config.toml
model = "contrastive image-text model"
dataset = "procedural textures in two colours, tilted and lit"
vocab_size = 29
loss = "softmax"
encoder_dropout = 0.1
encoder_kernel_size = 5
text_encoder_head_dim = 32
final_lr_fraction = 0.1
Rows from block 3 of the image encoder of a small contrastive image-text model, named by matrix and row number. Rows with one number belong to one neuron. Each number is 50 + 12 x the weight over its row's rms, rounded and kept within 0 to 99. All counts start at 0.
After each neuron's rows are labels from the 100 images, of 14848, where the neuron reaches its highest value: "responds to" is what is common among them. Only what is clearly more common there than usual is listed. The data: procedural textures in two colours, tilted and lit. In brackets: how many of the 100.
# fc1: MLP up (encoder.blocks.3.mlp.fc1.weight, 384x96), inputs 0-47
# fc2: MLP down (encoder.blocks.3.mlp.fc2.weight, 96x384, transposed), outputs 0-47

fc1.119:38 67 40 61 59 44 51 62 43 40 45 31 47 56 72 50 38 57 57 57 34 64 53 26 64 33 34 71 19 53 26 44 60 56 28 54 60 43 45 59 43 38 52 33 58 66 37 54
fc2.119:43 60 42 35 45 44 52 54 65 68 53 45 52 49 50 58 56 31 71 44 51 43 74 49 51 12 42 46 16 63 46 39 46 83 44 48 47 61 53 38 56 48 53 32 40 38 50 47
responds to: purple (40); ground colour: brown (40); pattern colour: purple (39); ground colour: black (37)

fc1.312:70 61 62 47 44 58 57 50 58 48 50 29 29 46 52 34 51 67 59 44 52 60 47 37 41 57 29 61 35 49 54 38 69 43 41 69 50 42 54 69 51 47 30 47 59 40 54 48
fc2.312:76 38 59 51 49 56 49 45 40 65 54 41 55 53 48 55 69 13 58 56 35 22 64 39 52 37 47 51 47 56 45 50 47 70 42 27 40 65 52 39 54 41 49 40 51 35 61 48
responds to: green (73); ground colour: green (50); teal (47); yellow (43)

fc1.277:50 40 62 50 53 57 74 67 49 59 62 49 38 50 50 55 19 33 32 43 66 43 74 52 37 42 64 59 67 43 36 49 47 49 66 54 35 51 46 54 38 55 39 58 39 56 54 45
fc2.277:77 36 59 38 66 54 61 60 53 44 37 53 46 35 46 42 56 25 52 57 34 38 61 54 38 40 40 32 55 39 55 39 49 44 52 41 37 63 54 54 61 49 53 26 56 19 43 40
responds to: purple (39); ground colour: purple (30); ground colour: pink (29)

fc1.40:46 52 53 68 43 43 65 62 28 35 52 55 50 54 51 36 41 50 59 54 62 58 55 40 58 41 62 51 40 46 65 29 50 60 62 41 40 46 39 66 28 46 65 44 36 63 38 62
fc2.40:69 65 60 51 32 67 52 33 50 31 46 77 64 59 62 59 47 41 51 65 40 43 50 50 42 47 41 41 48 41 42 34 75 57 38 29 38 42 57 42 46 37 46 68 33 58 50 48
responds to: coarse scale (79); yellow (63); ground colour: yellow (40)

fc1.360:49 46 62 53 37 50 74 49 30 36 44 49 35 57 48 34 43 54 40 41 56 53 72 53 40 35 59 69 50 39 43 50 41 64 71 37 42 47 71 57 28 55 67 68 38 57 54 27
fc2.360:59 42 66 47 68 44 68 61 60 38 43 30 44 39 48 53 55 15 56 61 48 48 66 53 48 40 41 26 63 62 49 47 45 60 54 51 45 57 52 67 56 55 29 30 73 24 51 43
responds to: white (40); rays (39); ground colour: white (25)

fc1.378:47 56 50 49 46 58 62 55 28 28 38 58 41 41 68 50 45 70 53 32 41 44 74 20 45 33 39 46 50 60 45 58 56 62 34 61 75 41 58 57 53 48 59 59 28 54 38 56
fc2.378:38 44 70 50 43 57 35 44 45 69 51 64 63 43 39 71 49 13 59 56 56 31 50 51 33 44 47 45 48 54 52 45 55 77 60 38 54 68 46 32 46 38 58 49 52 30 43 52
responds to: teal (62); ground colour: teal (35); pattern colour: teal (27)

fc1.274:28 52 33 71 45 60 71 59 55 58 61 43 45 44 47 42 29 53 49 57 39 49 64 40 50 20 59 37 44 36 42 49 58 40 45 51 56 41 37 58 68 47 34 56 45 44 35 77
fc2.274:66 39 52 51 43 50 49 33 43 51 62 45 59 56 39 53 58 17 59 70 47 42 63 45 48 45 40 47 48 60 50 42 44 64 25 30 56 59 44 52 62 36 47 57 54 25 52 51
responds to: green (60); yellow (48); ground colour: green (46); ground colour: yellow (32)

fc1.1:46 70 53 58 53 33 47 62 26 57 49 37 34 59 52 36 46 53 57 45 63 45 62 37 53 35 34 72 25 37 48 43 69 46 45 41 49 54 35 49 42 37 52 50 49 58 45 66
fc2.1:65 32 56 54 49 47 68 52 28 51 56 67 52 64 54 46 64 43 32 26 60 52 46 57 59 44 65 43 46 48 69 42 76 48 43 39 59 54 33 61 53 40 29 45 50 32 53 40
responds to: blue (66); pattern colour: blue (54); teal (35)

fc1.313:45 77 49 83 50 57 35 77 50 44 52 44 52 63 48 35 49 44 48 50 43 37 41 46 34 57 45 40 52 33 45 39 49 50 48 56 48 32 39 50 54 69 62 62 37 60 52 63
fc2.313:69 40 33 55 58 39 62 53 29 42 39 57 51 52 52 44 58 49 53 48 41 50 59 60 54 32 42 55 58 39 59 55 50 69 39 22 54 67 50 56 62 52 33 32 50 26 60 53
responds to: veined (47); ground colour: orange (28)

fc1.144:50 52 56 50 46 69 51 54 50 37 72 58 27 50 38 30 35 61 44 50 36 77 60 53 44 35 56 48 58 36 41 61 50 52 64 35 61 32 55 56 46 31 51 53 49 68 49 50
fc2.144:65 21 55 42 43 47 67 47 35 39 63 43 65 50 50 47 44 12 54 54 33 38 57 64 50 45 71 49 61 50 55 53 57 73 48 27 45 73 56 47 48 48 38 39 47 25 72 37
responds to: yellow (75); ground colour: yellow (46); cloudy (32); pattern colour: yellow (29)

fc1.340:44 71 70 56 59 65 40 46 63 56 54 49 66 24 22 34 35 41 62 54 31 48 30 51 48 79 53 53 53 49 39 63 43 62 61 34 37 59 62 41 36 49 75 53 46 59 43 66
fc2.340:67 65 28 43 57 55 37 55 37 49 42 34 56 66 73 38 55 61 46 42 47 36 56 22 51 43 48 58 50 36 43 63 65 78 47 58 33 58 47 32 70 58 39 32 57 57 61 56
responds to: red (43); purple (43); ground colour: purple (39); veined (30)

fc1.11:62 64 44 62 67 52 61 50 52 37 43 42 44 50 50 61 36 59 54 47 50 60 42 42 64 50 37 73 52 60 25 40 49 55 60 36 38 59 49 59 53 40 61 34 50 91 40 54
fc2.11:72 50 43 66 60 55 78 58 46 39 48 31 34 51 66 42 55 62 36 49 33 61 63 54 42 37 73 42 65 40 41 57 57 48 49 54 50 65 38 64 64 56 33 31 49 49 61 44
responds to: red (41); purple (38); pattern colour: purple (30); ground colour: red (27)

fc1.213:64 54 45 64 66 38 60 39 55 61 51 40 58 66 27 52 38 52 54 38 68 69 60 41 49 41 52 59 25 52 34 45 73 44 54 41 56 40 33 47 23 23 75 58 53 55 53 59
fc2.213:84 33 50 68 47 42 69 46 39 36 43 54 49 71 56 52 61 20 53 53 60 35 56 59 47 37 55 52 53 52 58 53 56 67 41 15 42 48 44 43 54 36 49 55 51 38 59 36
responds to: white (55); wood (42); pattern colour: white (28); furry (27)

fc1.177:34 63 55 37 42 48 37 72 43 56 44 37 31 20 44 40 39 42 63 50 48 50 39 51 49 43 45 54 52 65 44 52 40 69 39 37 57 55 70 58 23 43 61 50 65 57 53 47
fc2.177:51 40 55 34 49 63 47 44 61 46 53 60 65 60 36 53 65 49 50 51 49 49 62 57 41 53 68 59 42 43 64 50 43 49 45 43 40 63 43 35 51 37 62 42 35 30 49 53
responds to: blue (94); seen at a slant (66); ground colour: blue (66); pattern colour: blue (28)

fc1.361:62 48 30 38 58 47 47 48 21 50 42 67 57 58 50 38 37 62 47 52 53 48 58 50 54 57 46 47 46 24 60 43 55 39 51 62 55 59 39 80 53 50 45 17 67 43 54 58
fc2.361:73 40 66 67 36 55 64 60 43 59 48 42 50 63 47 58 64 19 52 53 49 42 58 56 55 29 61 54 48 56 61 62 60 56 48 02 43 57 49 41 52 26 47 43 48 24 52 45
responds to: cloudy (56); yellow (47); green (40); ground colour: green (28)

fc1.107:42 56 41 57 64 82 36 65 17 67 54 50 52 40 53 42 36 63 43 45 50 56 67 50 44 57 61 43 67 34 66 59 55 51 49 67 54 53 53 64 54 62 41 63 44 49 56 74
fc2.107:66 47 55 51 34 56 54 43 51 55 47 46 54 59 58 46 73 20 62 52 61 36 58 63 53 51 41 79 34 54 48 45 51 74 40 11 46 63 60 27 55 34 48 45 42 26 48 51
responds to: veined (42); pattern colour: yellow (32); ground colour: pink (29)

fc1.23:31 67 46 56 60 43 41 69 41 60 62 50 68 37 30 54 38 39 64 50 41 45 41 54 43 65 36 56 45 58 62 70 45 48 35 42 52 71 58 50 33 25 69 63 48 57 46 69
fc2.23:69 59 28 47 65 59 21 41 53 39 26 39 55 64 75 52 63 65 61 56 36 33 47 39 59 62 44 57 54 35 54 65 49 72 50 57 44 50 54 36 61 48 44 40 60 44 55 78
responds to: purple (67); blue (66); ground colour: purple (42); ground colour: blue (35)

fc1.168:56 48 48 45 58 49 33 58 22 48 50 60 46 42 61 28 30 55 30 36 36 47 66 54 58 60 41 37 58 22 60 56 47 37 34 61 56 56 56 68 51 66 36 38 45 47 58 47
fc2.168:49 33 60 59 40 51 55 56 46 45 53 36 63 46 58 63 79 24 59 62 53 28 69 58 50 42 59 57 50 50 55 60 42 71 51 17 52 57 48 22 65 51 43 36 46 18 50 37
responds to: veined (38)

fc1.186:26 34 49 41 67 82 78 72 44 53 43 60 49 41 49 54 47 50 28 46 63 59 55 40 53 31 50 45 39 50 49 58 69 69 58 52 59 52 43 52 50 50 55 59 27 67 37 52
fc2.186:45 49 39 45 49 52 38 39 43 57 53 59 52 43 54 52 59 25 60 55 33 39 58 46 35 55 54 51 62 21 52 62 56 73 49 49 36 84 37 34 76 56 35 35 46 25 62 44
responds to: teal (63); ground colour: teal (58); green (40); ground colour: green (27)

fc1.9:51 68 58 52 58 59 65 60 51 65 58 53 52 47 11 24 44 38 52 44 47 59 28 59 36 39 35 56 51 39 60 47 67 40 55 45 49 58 42 53 26 18 67 42 44 70 46 46
fc2.9:75 42 38 48 52 39 58 51 50 38 45 54 43 48 54 60 56 32 43 55 48 31 67 67 47 39 67 43 71 53 51 60 51 70 40 28 46 58 49 49 60 51 44 54 40 22 66 20
responds to: cloudy (45); brown (38); black (37)

fc1.44:38 46 42 67 81 53 58 58 40 31 35 48 58 37 39 33 51 44 48 52 47 58 45 64 61 42 48 47 78 46 52 52 39 61 71 41 36 58 70 59 57 54 61 54 39 67 42 54
fc2.44:66 48 46 45 53 53 77 50 43 72 48 51 42 30 50 54 45 30 60 53 60 41 63 55 35 44 36 49 52 54 43 64 51 65 46 34 47 62 45 61 59 42 60 43 40 31 51 26
responds to: orange (50); red (47); ground colour: orange (29); pattern colour: red (26)

fc1.73:52 52 46 55 78 64 46 52 41 39 63 49 60 56 58 41 42 57 40 61 47 59 55 54 61 52 74 61 61 40 52 54 71 64 75 52 35 45 53 51 51 42 58 60 45 66 59 62
fc2.73:62 41 46 57 42 44 31 57 37 56 53 70 61 57 40 49 49 64 48 61 37 41 73 60 44 54 60 48 69 38 55 68 41 61 38 31 44 72 45 44 71 41 59 63 41 36 59 52
responds to: white (79); ground colour: white (71); speckled (25)

fc1.320:38 67 57 58 57 72 73 43 42 39 49 59 49 55 63 46 40 32 50 68 69 56 64 35 47 44 33 34 44 35 45 46 64 54 48 37 47 44 38 52 48 53 55 60 31 50 22 61
fc2.320:68 45 50 49 53 63 46 33 47 59 38 59 56 48 51 50 78 05 59 65 64 36 56 49 46 52 37 57 59 42 48 43 61 72 36 37 51 68 30 41 60 38 62 49 44 26 46 52
responds to: green (73); coarse scale (70); ground colour: green (39); pattern colour: green (34)

fc1.56:49 56 48 64 80 59 47 71 18 42 47 61 40 18 57 56 45 44 49 50 54 38 78 47 47 52 60 39 47 48 30 67 56 58 55 26 33 50 41 53 49 50 55 59 27 58 30 46
fc2.56:41 50 55 16 38 61 50 43 53 73 56 71 48 38 37 57 46 23 61 47 64 42 57 70 45 58 53 45 37 50 50 50 57 70 52 36 35 69 52 37 39 48 48 41 49 43 56 39
responds to: teal (93); ground colour: teal (64); blue (54); pattern colour: blue (39)

fc1.28:47 49 48 56 60 45 48 81 59 51 71 62 43 38 50 51 23 38 44 39 63 40 51 42 44 37 73 61 74 54 46 44 53 52 60 39 53 44 43 34 61 46 62 62 70 52 55 47
fc2.28:68 32 50 33 55 42 60 41 53 64 44 56 54 33 59 50 54 27 61 55 60 34 62 52 55 53 53 36 50 48 46 53 47 51 47 47 48 61 47 56 63 43 52 36 42 25 52 30
responds to: purple (64); ground colour: purple (53); pattern colour: yellow (29); speckled (25)

fc1.364:52 54 51 52 40 58 57 42 28 47 53 71 57 33 57 28 36 48 49 48 51 44 40 42 53 62 40 41 28 21 36 40 53 48 61 42 47 71 52 63 43 55 46 38 44 38 37 64
fc2.364:69 36 70 60 30 59 46 49 40 58 48 40 56 64 40 57 70 42 37 64 51 51 52 42 70 39 56 49 60 71 49 29 56 47 36 21 59 50 50 26 57 23 35 41 44 39 41 52
responds to: cloudy (71); coarse scale (61); yellow (38)

fc1.289:71 64 62 40 51 55 54 57 49 67 66 53 28 24 53 55 33 37 44 37 47 53 48 60 46 43 41 41 45 55 22 36 66 43 45 40 44 51 51 69 23 48 49 67 54 55 52 50
fc2.289:60 41 39 33 59 59 72 35 57 52 65 53 58 47 36 64 55 30 48 36 58 57 63 54 45 35 31 54 20 48 55 49 42 52 49 31 44 65 54 50 51 34 69 41 34 46 49 52
responds to: blue (89); ground colour: blue (74); white (52); pattern colour: white (40)

fc1.130:43 45 47 69 67 56 48 46 17 47 41 65 57 36 48 38 47 62 55 33 39 41 61 39 36 42 24 60 57 48 41 63 42 49 41 50 30 54 38 56 45 46 75 41 37 59 34 50
fc2.130:61 51 52 43 24 39 21 45 42 78 36 59 42 41 39 53 39 41 70 75 62 40 68 49 55 51 41 59 41 71 57 49 34 59 42 51 55 46 64 37 56 28 46 47 66 40 50 64
responds to: blue (64); pattern colour: blue (55); teal (49); pattern colour: teal (30)

fc1.157:60 52 32 55 36 52 35 59 44 55 49 43 32 37 33 44 53 36 47 56 46 66 52 50 47 31 20 54 55 33 61 45 32 43 41 46 73 47 62 52 64 58 67 47 68 53 59 69
fc2.157:65 44 36 55 37 60 60 50 44 61 52 56 44 31 48 43 41 33 54 56 37 42 69 48 52 44 48 48 69 58 58 59 55 84 44 25 51 63 60 37 63 36 54 43 53 35 56 50
responds to: black (64); pattern colour: black (32); ground colour: black (32); cloudy (26)

fc1.227:36 40 50 35 55 53 55 57 23 33 49 65 17 44 61 40 51 41 27 48 72 60 77 54 52 39 47 69 40 53 49 45 57 44 51 34 63 43 33 46 44 49 60 63 42 50 30 35
fc2.227:61 48 33 37 41 63 42 27 39 58 41 67 57 48 63 55 78 42 51 49 50 35 54 52 54 54 45 65 46 32 55 60 48 72 47 30 47 77 44 32 50 58 36 28 48 36 50 55
responds to: green (92); ground colour: green (62); pattern colour: green (30)

fc1.291:54 58 50 55 46 38 51 37 45 35 69 79 58 62 59 39 47 46 34 46 52 43 55 61 32 23 44 53 67 41 54 46 63 57 85 19 35 20 46 59 28 52 61 40 35 66 62 38
fc2.291:63 58 60 61 49 63 61 77 52 37 44 48 35 38 55 43 46 21 53 71 38 57 56 68 40 36 41 36 70 55 39 60 66 61 48 27 32 42 43 59 49 45 51 45 67 39 51 61
responds to: white (51); rays (30); ground colour: white (27)

fc1.214:56 64 42 47 68 49 64 61 62 45 45 51 51 45 74 31 53 55 44 41 49 65 54 55 58 47 54 52 36 39 52 19 71 46 70 28 43 58 49 62 26 54 50 34 42 49 55 68
fc2.214:69 28 48 66 36 41 44 52 41 55 35 38 54 64 47 46 68 29 63 83 46 24 42 41 46 52 52 63 54 39 61 47 53 61 41 12 50 47 46 48 60 40 44 51 57 18 58 45
responds to: pink (70); pattern colour: pink (39); cloudy (35); ground colour: pink (31)

fc1.196:51 54 42 80 59 66 42 59 39 55 55 37 58 49 59 47 48 50 54 41 46 54 50 26 48 42 43 61 26 42 45 37 70 55 40 59 34 29 51 45 38 53 58 52 32 91 37 69
fc2.196:43 60 43 28 51 42 58 54 49 73 52 57 64 52 28 52 58 52 62 44 56 61 34 63 34 43 41 57 38 37 68 70 44 65 60 39 22 73 60 53 51 44 37 35 59 29 75 45
responds to: veined (40); pattern colour: purple (26); ground colour: green (25)

fc1.375:63 46 47 69 67 45 74 40 53 51 44 59 42 60 44 62 51 66 39 47 73 58 62 57 35 28 51 63 43 52 56 43 55 37 50 19 47 61 47 64 51 31 72 51 53 59 64 45
fc2.375:61 47 71 55 51 41 74 54 52 58 42 49 75 52 46 87 49 23 57 46 58 35 55 49 53 36 44 39 30 74 58 25 48 55 39 46 48 42 46 45 41 23 58 50 62 24 61 70
responds to: teal (41); pink (35)

fc1.193:37 34 66 57 82 55 51 65 43 52 49 66 35 32 67 54 46 52 47 45 43 34 71 56 42 48 53 40 46 70 38 62 51 53 52 66 58 40 44 58 66 52 73 57 40 45 23 35
fc2.193:61 40 58 37 41 57 26 45 47 62 58 60 53 52 33 56 44 28 52 58 51 24 51 62 49 51 59 50 56 48 46 53 48 69 57 23 40 72 50 29 41 46 55 41 50 29 43 36
responds to: teal (93); ground colour: teal (70)

fc1.356:30 54 60 78 38 56 38 74 51 47 73 62 65 53 49 42 45 57 44 46 61 44 52 52 24 51 69 34 57 45 50 63 58 56 42 52 38 52 34 44 69 62 71 65 43 49 58 48
fc2.356:74 54 40 50 54 50 42 51 25 61 46 43 46 47 54 44 41 51 48 55 47 53 62 49 52 24 36 55 49 42 52 43 53 66 37 35 46 67 55 63 60 42 30 46 51 43 55 59
responds to: veined (35); speckled (31); ground colour: grey (29); pattern colour: orange (28)

fc1.39:54 54 51 38 66 54 48 46 35 48 69 41 71 54 28 50 41 43 60 38 58 52 31 34 52 74 75 71 47 53 63 49 57 40 58 70 49 70 55 60 22 22 58 52 56 56 41 43
fc2.39:42 46 39 44 32 50 19 62 49 64 67 55 41 52 35 49 52 35 59 63 39 39 47 71 51 56 60 51 55 64 51 60 58 64 53 23 52 47 60 32 63 46 50 45 66 34 59 49
responds to: purple (48); pink (46); cloudy (35); ground colour: purple (28)

fc1.118:44 44 48 63 82 45 64 62 67 41 49 46 61 51 65 51 43 45 53 32 42 52 42 53 45 51 38 46 49 38 27 51 48 44 51 45 40 63 42 55 59 69 76 48 09 63 28 46
fc2.118:77 47 47 40 39 31 40 45 42 63 33 59 41 60 46 47 46 57 53 65 77 40 56 47 42 46 37 54 41 59 60 37 46 56 41 46 51 38 53 54 50 25 32 43 62 34 58 43
responds to: blue (83); ground colour: blue (53); purple (52); pattern colour: purple (34)

fc1.149:56 59 60 37 57 48 67 43 35 55 43 48 37 63 57 45 55 42 18 61 52 54 49 49 54 26 59 64 30 42 63 53 69 53 68 43 47 51 45 54 45 48 51 37 48 45 44 55
fc2.149:61 33 61 45 65 44 36 43 33 49 35 61 50 57 57 48 46 26 53 58 38 28 67 39 49 52 55 47 78 43 42 69 57 63 50 38 42 75 47 57 64 41 21 51 59 26 55 50
responds to: white (77); ground colour: white (42); pattern colour: white (35)

fc1.115:35 66 42 40 58 64 36 47 48 47 64 59 62 31 25 49 38 43 59 73 45 39 56 09 41 54 63 50 48 63 59 50 52 50 59 55 50 47 45 52 42 40 77 44 53 68 43 61
fc2.115:68 46 49 53 81 44 70 57 37 31 35 48 61 46 72 23 57 41 63 40 34 39 59 48 48 34 41 44 72 31 43 28 47 63 55 51 33 60 60 57 74 59 48 32 43 38 46 36
responds to: veined (49); red (46); pattern colour: red (25)

fc1.3:35 68 60 67 55 71 43 57 58 40 66 71 61 59 29 48 44 44 43 54 48 45 45 31 33 61 45 28 42 55 53 41 75 38 50 34 60 43 40 41 53 64 53 52 61 45 67 71
fc2.3:69 51 34 49 55 28 64 38 33 46 42 42 62 54 60 47 54 47 61 42 53 47 52 56 51 39 32 52 31 32 54 46 43 54 37 39 46 72 51 58 66 51 23 39 42 38 46 40
responds to: veined (29); cracked (29); brick (25)

fc1.123:23 40 66 55 40 41 49 48 50 60 61 58 60 49 56 46 46 45 35 38 46 23 56 56 33 49 45 60 61 53 54 54 62 53 86 62 48 39 34 46 25 40 56 55 60 47 47 42
fc2.123:64 37 42 52 51 55 50 56 76 50 58 64 44 46 31 50 49 37 49 60 50 53 65 60 34 52 40 40 61 55 54 43 41 53 53 43 34 54 42 59 73 43 68 59 59 21 49 50
responds to: yellow (46); pattern colour: yellow (33); ground colour: purple (28)

fc1.55:27 58 51 49 66 65 66 57 48 30 45 41 54 51 63 39 42 54 41 31 80 44 57 53 46 36 40 47 38 55 43 36 45 67 77 34 43 33 40 57 58 27 72 51 56 76 36 66
fc2.55:69 31 41 34 58 40 58 47 33 52 41 52 60 54 49 73 61 42 59 56 37 57 75 43 48 48 50 49 56 41 58 32 44 43 45 68 44 57 43 39 69 49 23 45 53 30 72 55
responds to: seen at a slant (89); pattern colour: pink (26); ground colour: green (26)

fc1.257:58 52 55 52 62 66 60 57 55 72 68 41 47 57 49 47 33 43 29 38 48 62 48 35 53 35 56 49 58 39 39 53 51 49 59 39 57 65 37 48 40 65 54 41 68 46 50 63
fc2.257:66 35 36 49 63 37 55 39 40 48 48 33 54 50 49 45 60 21 50 73 65 22 64 49 63 20 50 54 39 40 58 45 39 52 38 37 54 63 53 43 54 41 39 46 38 30 48 31
responds to: pink (49); white (48); pattern colour: pink (46); pattern colour: white (40)

fc1.296:56 50 36 46 58 52 68 34 65 41 47 48 59 66 37 36 35 62 35 40 58 71 63 44 51 40 38 36 47 32 57 39 39 56 69 63 32 34 45 47 52 32 52 43 37 50 48 72
fc2.296:55 41 53 43 48 49 53 46 49 65 60 56 50 47 39 58 51 11 71 70 48 31 60 55 47 30 42 45 42 61 52 52 46 64 42 32 57 66 52 42 50 43 58 48 50 18 49 35
responds to: orange (91); yellow (77); pattern colour: orange (64); ground colour: yellow (57)

fc1.59:30 60 45 62 40 51 58 77 45 32 60 41 55 60 49 32 47 68 44 43 43 52 55 68 51 42 53 59 51 52 47 49 68 61 65 33 65 52 41 72 13 33 65 56 41 72 39 59
fc2.59:54 41 51 49 49 37 72 51 59 35 51 45 33 47 40 51 62 42 61 54 44 46 65 58 45 29 42 44 61 47 40 55 53 51 45 23 57 54 49 54 44 71 38 28 50 16 40 33
responds to: rays (63)

fc1.19:28 59 41 43 57 58 59 53 53 44 49 53 50 41 70 41 53 48 50 55 57 46 81 42 35 44 33 42 23 57 62 62 44 59 47 65 31 51 36 67 65 62 46 40 33 60 20 68
fc2.19:66 50 58 45 60 53 46 52 36 50 56 64 73 47 53 56 63 14 68 54 49 23 59 47 39 31 50 45 50 54 57 58 63 63 45 36 49 60 41 45 50 40 57 34 44 26 45 50
responds to: green (96); ground colour: green (59); pattern colour: green (37)

fc1.260:41 50 61 51 54 55 60 79 42 64 52 64 53 46 28 51 21 57 45 41 63 37 68 44 42 38 52 58 60 64 47 67 64 67 70 45 32 47 46 44 39 36 69 50 45 53 43 43
fc2.260:68 45 59 44 60 60 62 51 53 53 52 61 67 61 37 41 66 41 48 61 52 61 52 51 45 55 61 39 49 40 66 45 48 55 48 43 44 71 49 57 50 30 57 48 41 26 64 43
responds to: blue (56); ground colour: blue (44); speckled (40)

fc1.147:59 68 54 48 48 55 57 54 49 42 45 48 42 65 42 36 56 58 37 49 61 67 53 38 48 28 55 69 44 65 45 43 66 60 55 42 54 46 40 52 19 38 65 69 57 80 47 76
fc2.147:75 42 36 70 50 42 63 41 23 51 48 58 43 62 48 37 67 40 30 44 55 51 45 53 77 36 54 49 52 53 58 48 51 48 40 07 58 62 63 63 45 37 46 41 44 39 52 42
responds to: rays (89); white (40)

fc1.245:58 41 46 58 68 57 58 40 30 13 52 42 66 49 50 58 44 38 49 42 55 62 46 47 63 63 74 52 70 38 50 37 77 47 70 46 36 53 44 59 49 55 59 51 32 57 61 63
fc2.245:53 44 56 66 48 46 18 68 54 49 46 57 50 58 47 51 33 49 54 73 28 25 49 79 41 48 65 54 69 54 50 71 50 65 43 42 54 57 59 51 59 41 45 48 57 41 74 51
responds to: white (65); ground colour: white (47); black (42); pink (39)

fc1.236:34 69 43 63 63 63 60 62 50 61 65 51 57 57 49 43 49 63 51 45 43 47 46 34 46 49 40 34 55 34 45 58 46 49 55 43 43 68 33 59 55 56 58 42 48 68 51 83
fc2.236:74 41 33 55 56 35 53 30 25 28 34 52 57 65 69 39 74 52 60 57 52 37 57 56 67 47 26 71 48 37 61 55 43 42 25 37 51 56 42 47 59 44 35 42 48 48 54 55
responds to: coarse scale (65); black (61); cloudy (40); pattern colour: black (32)

fc1.43:54 62 47 58 50 67 54 64 46 47 65 40 36 42 57 47 47 62 39 52 39 59 49 52 49 36 58 57 78 41 30 58 68 62 55 29 48 51 43 67 38 47 54 27 50 56 53 63
fc2.43:67 46 56 40 47 45 65 47 53 54 58 35 41 41 59 60 58 31 55 57 34 46 61 39 51 40 35 37 63 54 36 50 54 71 25 37 60 65 53 43 49 55 33 43 50 42 55 53
responds to: seen at a slant (71); white (39)

fc1.337:37 67 67 56 64 49 61 80 44 50 72 53 53 48 35 44 18 60 51 37 60 55 19 38 38 39 53 36 52 53 48 59 58 53 49 71 44 40 39 43 45 38 62 42 40 57 53 42
fc2.337:53 30 52 39 57 49 34 47 55 59 49 64 49 26 63 39 54 36 64 53 55 32 48 45 45 63 46 33 56 30 40 51 42 51 45 45 50 65 49 41 66 66 46 36 57 16 46 27
responds to: coarse scale (66); brown (44); black (43); pattern colour: brown (27)

fc1.241:58 45 58 57 56 50 59 42 11 55 41 77 65 53 37 47 38 51 54 50 51 50 60 48 64 62 47 49 32 42 58 54 49 26 42 42 62 53 35 64 54 51 52 69 36 52 38 61
fc2.241:64 56 63 76 40 54 50 62 42 45 44 22 57 66 42 64 57 46 56 59 47 45 59 46 60 32 62 61 59 76 47 36 65 70 50 16 51 47 62 40 48 27 31 34 59 36 54 71
responds to: cloudy (26); pattern colour: green (26)

fc1.225:56 44 44 53 45 62 55 50 65 52 34 40 49 60 67 58 67 68 43 46 34 63 52 63 53 50 58 33 71 41 52 46 37 51 47 61 52 47 45 47 75 55 42 60 50 40 67 54
fc2.225:76 36 58 49 46 46 52 48 45 58 52 39 55 49 47 54 62 21 58 63 53 34 71 43 56 36 44 46 52 54 53 35 56 69 45 15 39 67 54 51 68 39 52 50 49 27 49 49
responds to: yellow (61); green (54); orange (43); ground colour: green (39)

fc1.330:52 65 69 81 47 54 57 73 57 67 50 54 44 56 43 41 25 51 41 53 61 44 42 46 49 45 63 71 54 39 53 34 53 49 35 20 40 47 42 35 53 32 68 58 44 78 36 54
fc2.330:67 41 47 59 47 44 58 59 38 56 60 58 56 65 43 55 62 60 32 53 62 57 60 69 45 31 69 65 52 41 67 53 62 65 46 23 48 53 37 31 47 37 30 45 34 35 64 38
responds to: red (37); wood (29)

fc1.6:55 51 41 62 43 52 51 65 51 37 41 43 41 43 35 36 44 73 39 56 43 85 73 42 40 47 36 64 56 52 67 73 49 30 45 50 75 73 63 51 49 40 66 56 62 70 53 72
fc2.6:77 46 57 59 50 55 69 55 51 60 51 40 43 38 51 58 63 23 55 62 44 34 66 41 61 55 48 61 59 55 48 62 46 72 43 15 49 51 55 51 62 47 58 50 52 33 44 53
responds to: black (97); ground colour: black (61); brown (44); pattern colour: black (36)